python train.py --horizontal_flip=false --translate=0.06 --tokenizer="word" --encoder_arch="convnext" --encoder_activation="geglu" --encoder_moe="expert_choice" --encoder_experts_per_token=1 --encoder_depths=[3, 6, 3] --decoder_activation="swiglu" --beta1=0.9 --beta2=0.999 --eps=1e-08 --epochs=3.5 --lr_schedule="wsd_sqrt" --final_lr_fraction=0.1
Rows from block 4 of the text decoder of a small image captioner, named by matrix and row number. Rows with one number belong to one neuron. Each number is 500 + 40 x the weight over its row's rms, rounded and kept within 0 to 999. All counts start at 0. Numbers have three digits each.
After each neuron's rows are labels from the 100 texts, of 14976, where the neuron reaches its largest size: "tokens" is the input token at the peak. Only what is clearly more common there than usual is listed. The data: rendered solids tumbling over patterned floors.
# gate: MLP gate (decoder.blocks.4.mlp.gate.weight, 768x192), inputs 0-63
# fc1: MLP up (decoder.blocks.4.mlp.fc1.weight, 768x192), inputs 0-63
# fc2: MLP down (decoder.blocks.4.mlp.fc2.weight, 192x768, transposed), outputs 0-63

gate.487:495467494499487460387435573468429510439485470494502515492466487538482475441564538484460577473487521482460495474581435419525533523502645500506531518468513510516483494479528552499514476471513439
fc1.487:537481512452559523461486429501484540504477475478577462534469493513518422545582508522514460442545585476506470490513494448475560481473600491426548520487558568436524555450477494490423519440518487
fc2.487:517500454528426554580444503538499460560429440499564475503554447566490476437448511554534522594522504499551476558499541531488484581492450502492452527514478451503459408521439508494523519484467487
tokens: "red"; "orange"; ","

gate.77:487453527578445523499479513538453503523477511466533525546522479480493515468492504478459535493512487459557480470530456554591472450490437480442535547472592507481528515515490443487506447467401524
fc1.77:516484548518487517589473519526501432551488484477437418510429471514486414523537497481576465464470565416498450550492512531583453507500550491515541546581438454508514474504493457542523487459497528
fc2.77:447532492556479480485492482491487537510490486475531564493525506503519429557500477449495528528508558479472533501521510468413555468538522474462490535436415448510507504498516482582439557491500579
tokens: "pink"; "grey"

gate.163:528489480505517519597506466542500543487460532474514478487513551481522527541514480476483487559493458507541471494459488484494551475470523559478538438486511611500472473521530446454522482539448470
fc1.163:489467501509579539468434483435488486513538413528519502529504505553504548464462459558444458593548541421457482491502467442495503523473416519525526578506497535460519553529524523481548545523564527
fc2.163:542509552482558417493529519499502532497480525445411528585549477550515448488523449484559484514465486512455503508475571445502413485512532594463466490511435495476549488495452536452529515543457495
tokens: "metallic"; "wedge"; "capsule"; "prism"

gate.353:466489454495553559508509469460492459558532536593572482490496525503461484526516490521510529457506465567472475427557470541393506474496493529473449550565501443509475455488447572497534487476619477
fc1.353:472492519523517510462545438575513492445518498536475474490570515422556499507499448465430528500508473491417517501571519474467491470530524495547494528454496435537534515512506466518509483532451532
fc2.353:522476463440462452503581496515459461501507416480519498505462511569507486464410441493533513485536534445455519498549426536498542486523528533555494546505486488503474564486461482537510534454451555
tokens: "red"; "orange"

gate.110:523496510489492538428495473475586477521541487527476551566541535522459447480520477526483589466518501538497521389554472522515465493450532507499482539463506516439480518474497520467485457467538520
fc1.110:475466546498509514519515568526519553498535534481465492530424486476525480528490507517445472484421593540587498519446440457466549476517493527515447522485426479543542503505442501466435473483444503
fc2.110:418513519481503520439529505478603470510549461508604491548593535489529513477527440496482571528458426534509496553527458441451473447517424459505529444482416537484532475449506530452534442446574524
tokens: "pink"; "brown"; "cube"; "grey"

gate.319:527495502439440460450529530561502600503559386549527542469514530514528416465526491516501562455560501523587502493482465499568489533550541436604480475504471547480475437431495521468489491486525538
fc1.319:536445455500471522507544512504547461529511573580438525490507542529498575478452479552541448525472482466469477581524511454505466432496527490534505538443569503521483495459486521493499487518588501
fc2.319:549454499420475559488490444523494478539545502499465500458487418449526484571497507491494496503449468450521469486525497450462417468490468527481458481499512567503527443479464506492471447487504456
tokens: "hexagonal"; ","; "an"

gate.286:514489485439524513531506453485442520461474473528506452501456579482547552465518533558513557455516536527516571456455572495424499485544554526472448520467466443564471485565540493562440506516512465
fc1.286:458461547574567508522508465537522481514561517484433430464471547549487426539462501515520500461496474524537486514455502556511488478457455442461436436456498428546428449495543455523420508509524417
fc2.286:489462457493551499493527503467508471465493472488492538557491521485490553555530501512478519502477472539547491402525449506446403516477526489477482462517505511415480515440447515493525507495524469
tokens: "the"; "checkered"; "<end>"; "striped"

gate.733:522465499524500519507430495556479533510439505457546502487429479536495507505528569526603542488512496540481469530473507493522479537550535493527606462474462498500511505538476532451541559450557518
fc1.733:500489476413463497455583418485462554420468505507464523468485545536500410474516479512468472527559530441532463498436521544433479484503542490501549451464498498485470497513550580531509550468576495
fc2.733:527478498536438516490543508509446572511481524441521426542518523427474572546515467531475478482456493479545504507505577482538579496497480502527551473514529542446481512491531473493504472567521441
tokens: "hexagonal"; "pink"; "metallic"

gate.742:540474452497421530432463522551457541530484536438458441515510586531530529464478504518561503522439520510518494525526477506473415489532409485452438591443535468508497463447456510564456527501455503
fc1.742:460449466488488477472512532495529450560460509533549501539483530502460541497547519531358432521533489460386506462511503498486530467443490642458488471486493533443538514524478571485518538556544573
fc2.742:463507581488499475451474512537536476541522433488481418487516539541487518519474540430565411510459543482501542517532551485458441525484584519483542477448546617509512541466445444427466476513492472
tokens: "metallic"; "brown"; "the"

gate.556:466488492433477477493519581507594552461480431468517475485594499464554500567528546536516525505488464448563463425465531608554446517516482529542492464516493534514514589453529469549477521423556536
fc1.556:557470474481473451540529532538540520491552486406480515493443478519577492517499520493486534539447520555501516477553499471522503524423520534434482532495450457588492534497481512522509517502464481
fc2.556:454481507534543509515472449471406456463447556449487460484499488410497508529500550516433527498576445498500475498492483435467554508551511455489484425418476454560474469480495457543526605549520480
tokens: "pink"; "of"; "brown"; "grey"

gate.92:535474481406545514512539529566489452506505544551536531519500476512458465573423528490455487540506515551530494509490485484497549499480462483443476537542493449469461512507503459502556479542453505
fc1.92:562460528494447506488489486479448513473411444530519490452525517439458508495505439549565434449530432490453572469502441407465485484555464498554517523510511518510490519477586558485565473551565534
fc2.92:535507442513481465549449457509444485462513450539413408530470484510556479530468491485502550604502510485471482599512394536557471506504489512565459484479464516561504483526537478489465490523534465
tokens: "and"; "of"; "yellow"

gate.283:496548513488476591495525564526464487473502535518508472398516493556528440487544446521500469543540454481527442485507553452475490489554570477556515491537467495425429483514433515517501462460502513
fc1.283:482509503566507522575470538571533465535476507491439442529473470447547518566508485529549536483472513565583463464582511513490539524555546548493553463535501472517541477545531466492474470523496514
fc2.283:573499569490528496415451497438460490502454511492475440517483491542498505432515522519514572432500501498419470477520483506528495530549537474514546458476578448495482514563536511563532521391468488
tokens: "pink"; "orange"; "red"; "brown"

gate.248:557543367546526492502493540466463421551460478444458448526530494445564525478551429473528606524544481467541463522538466503423459493478492537546464443505556436441548481556478449542505492525488460
fc1.248:399531456548529496550569541585549445540520394494525455549497534492515455499465473515526517507515512541479458471536499459488549573439516456518559451458527513552507488444490486482523501450430527
fc2.248:518517498528458507470505456482506407458456527486464540510502460516487551444546515495539442552487523495463481476578493491515488508464601520454477503490550500450463431493442509438462517467527467
tokens: "metallic"; "green"; "yellow"; "orange"

gate.293:544482464534549483495467548522433486508515524462486489498452492434469520499576540489498527517543500533474451523504555432473457492493511492472503463530504465535584524548493548462503437561533546
fc1.293:552513481497534512518491427517510487458491554459462493504423509460458549451471511489467492510478498511492586533535496466531493587523495528496504564458531424491444548539450481511600519483478466
fc2.293:465497509559482453520490483434459499546482544477439487521480505530481515493485478448516497568419424486531507519539508480502520488421455464506539468512530520463481532467456471426446502477493542
tokens: "and"; "of"

gate.303:475518522461484513481487481501519505514546443501478499486460500454500498492498414524511480525562490587508533487506511419481541578511547448445595530652478472493521477573492608472570455559528456
fc1.303:497492536466479492484455488441497472485488520482474546448508471514448493454412471476464488472569583519510597492359514512552578468496475505442495527496401508543655506580502569525451495564496520
fc2.303:495461506499493495577512467462497467481455534484466479512492497484481492505493532497515556518521527445490453612463479498532581565514459546485469550500498498464510490452458518464461459484458495
tokens: ","; "and"

gate.165:481494471558431525544515466512529495510521538464442514441538471555489549521501480470494496537519474536492505504519515527465551608462456494515585471461519501577492474492488565509471520510466461
fc1.165:559525585549498513498537499539519513535499517529531491497474510562434545544457498473546529562511573542486493494473569513509538422495496512470522448488426489497474486482517503490505532450467497
fc2.165:522495498499526511459482510404497499533492624536433576470488487519431549502574461525534484568473521485493522533500529515498520512480524428454528462458490483471493467564481515489476491529438485
tokens: "the"; ","; "blue"; "cube"

gate.351:468410527507469531461449426511486496438444482464512439538431473497494494496519552535526521526571445562525483478485536509577504512614554559472481493444533544569442449555460498459477546497533433
fc1.351:413549464474492502490521529491522470521478454490423568532503439442535471481524461513521553548475434566393469491510490465462532537490572518541445421541492568525553525454453497446552481460537447
fc2.351:508510496510460524518534474436497477569508480519504550475532518467507541402528530424592568410493521553559533563478538518522496439554475434445497491533522465473463506475519534471536459471412462
tokens: "pink"; "white"; "purple"; "blue"

gate.660:564477502482548495479516558454511495462507494558561480468505450449560513561480531485518500478464550507487454414480453524472481524513502484459499539513482433469473496463520562470495431526460498
fc1.660:523477511502505473436490483543481515539498485443534533530488471528482494557510527526568448486521483590534509440520489477386524523467528445520546517563545507514476523503480508498509501535504472
fc2.660:543495548473518417449452484480572525464493548549557582488505539535504509516514473516462533456498438553469484565418538490537513563464505530470451510509550537474468495574497444564427503512577519
tokens: "red"; "brown"; "yellow"; "black"

gate.547:515544487429556532541504472396437550525524499450407513454539525449502487587490537541422538461520510502514503454515473471480567531473530502512484524489540576504494479528525545523502454510556459
fc1.547:482488502565574516473526461518505530531506547439479518490543456504461462415504477628503494520455561486496499502551467509499463526500535520444478528487517523503515527602464565512527522545485532
fc2.547:482596516487464505511512462524454560542508450464451417523414565490476507486527471470497520489556458510488552505536474547460510480482462511540502477475488491540538475442466459456481484517455473
tokens: "red"; "blue"; "orange"

gate.705:516534538489510494542482409498523469461552484560486504545534573448529536553523555572517588522501446529519466505433530524487534476431520494452529504423468462472546452501468471434434442591458489
fc1.705:547496511530476528507519474474546539414409467534511479508516532494539536527465491459496536559398530538462545527498509515616500516483518576436552560521581479513495515570477488479450514596418524
fc2.705:470510424514536439529494509479483532509491476506538471450509506554601430516554509482510480518471513498597504395542482539435547507485465518471547485503572498538448487495500509536463492543553452
tokens: "hexagonal"

gate.93:504517454508553484517503445571525488508568487486494469533577490436426524497496447448577533564492565514589487505448521452554502497503480527550493513567549502464515538516445507506499476530523504
fc1.93:537506492490518489496469595487458518461530514565439539480538508587485505506531491486475506570487507443494476485476456527436495502503455452454554603473572553516491490505545557494538442518494560
fc2.93:512477442469492564430530593440451492554485494519463505495513388546537479473503508487472519498526516436450521433471530515471512456480544519476493532497483463515484553444474471528501454468426505
tokens: "and"; "of"; "yellow"; "brown"

gate.580:489472575492471478480528503488518548468556499497534528494497477546447521454522452536442470522512498495471495541475552513569533526447556502467494459543542520436553494555542600500492456538550507
fc1.580:492514550477505512573440552535514571500514523559550438511443524417453491506510486539498542477466473440467503496515471544495507522484456525553518542529551494473580467511476553542520547518395485
fc2.580:555440542477544443488468484491463496574485491504493533487539482478439512552520543417431538527548487500580480549462502530402517469491543450536449456565536535526442461512606505455513472464482496
tokens: ","; "grey"; "the"; "white"

gate.735:561506491457498540506481468467496517456555477472477452423463453551495484578533459524487482525502479470485450503493598458469529457447455495554526521513488471550446549421514503583475512421557460
fc1.735:472589441444492560547491432481467556500510466524510426480439525484572527497481482477500519465445525364491500463452518498479481456418470461429493481404564451519522397456460537436510544504424540
fc2.735:477454533552498536526540504486502533517492536501493530504552461507473533454536480567503542462492523444554572451464565477496532484502532537523502517530498493531575516541554474586501511588566517
tokens: "red"; "purple"

gate.481:494590484549524549456535478541546562495478501510459500547462503562507470561475524446539471523615511541493424474491461419520542502507517505519474518494494447429425501557514531450467471469483459
fc1.481:409546506535452510573541475499498507592558510544511555516490483446469533417520586541550462549551486468533502565525502436553484520511516495490499465506471479553545504463540519469517534545514551
fc2.481:479479511481477477474455521478500487531490499542493496528455471514511451443537442511538562442496601495511449544511533458479493468508494462552538482517576476483568523546544483503512454513578507
tokens: "red"; "pink"; "purple"; "black"

gate.584:481490441573525508482532486534437515482546565562511480492497480529553558467469475482505477522450447537460477584493532490467459487481482412498498561439438512514501512496508514517531461543479529
fc1.584:527517510517529463505562484481506481504479478470467472513515549508532513470533523570589486588487498479496483491476533439535516474538500487522497486463495484480516482448475535545428532576488551
fc2.584:501490485461536547463563517519404512476447450461539534547563524509427528459548572421472538496501425479444481499554529473503462509551531528478555510557526457498515487436446547519578442522522509
tokens: "the"; "black"; "of"; "orange"

gate.595:521481456544510486447489504517524456457479519553498523455446505506494513524521509490532423514483554523580460535493516475476485564451513536505538471470508530473505415503474529437503583501446452
fc1.595:535441513451492550467486439521471454505527526485528517433463440492465511504434489439520496510493531552476557500497495521470521492536414519397545474569497568532463446522480524488532498590509469
fc2.595:546475533590488541515472531481469520485500555530511573499473475458491504501553444511507516513525455502501495556470503548429492515474486491469468484426580535471484417513571482483485480521592428
tokens: "the"; "frame"; "jack"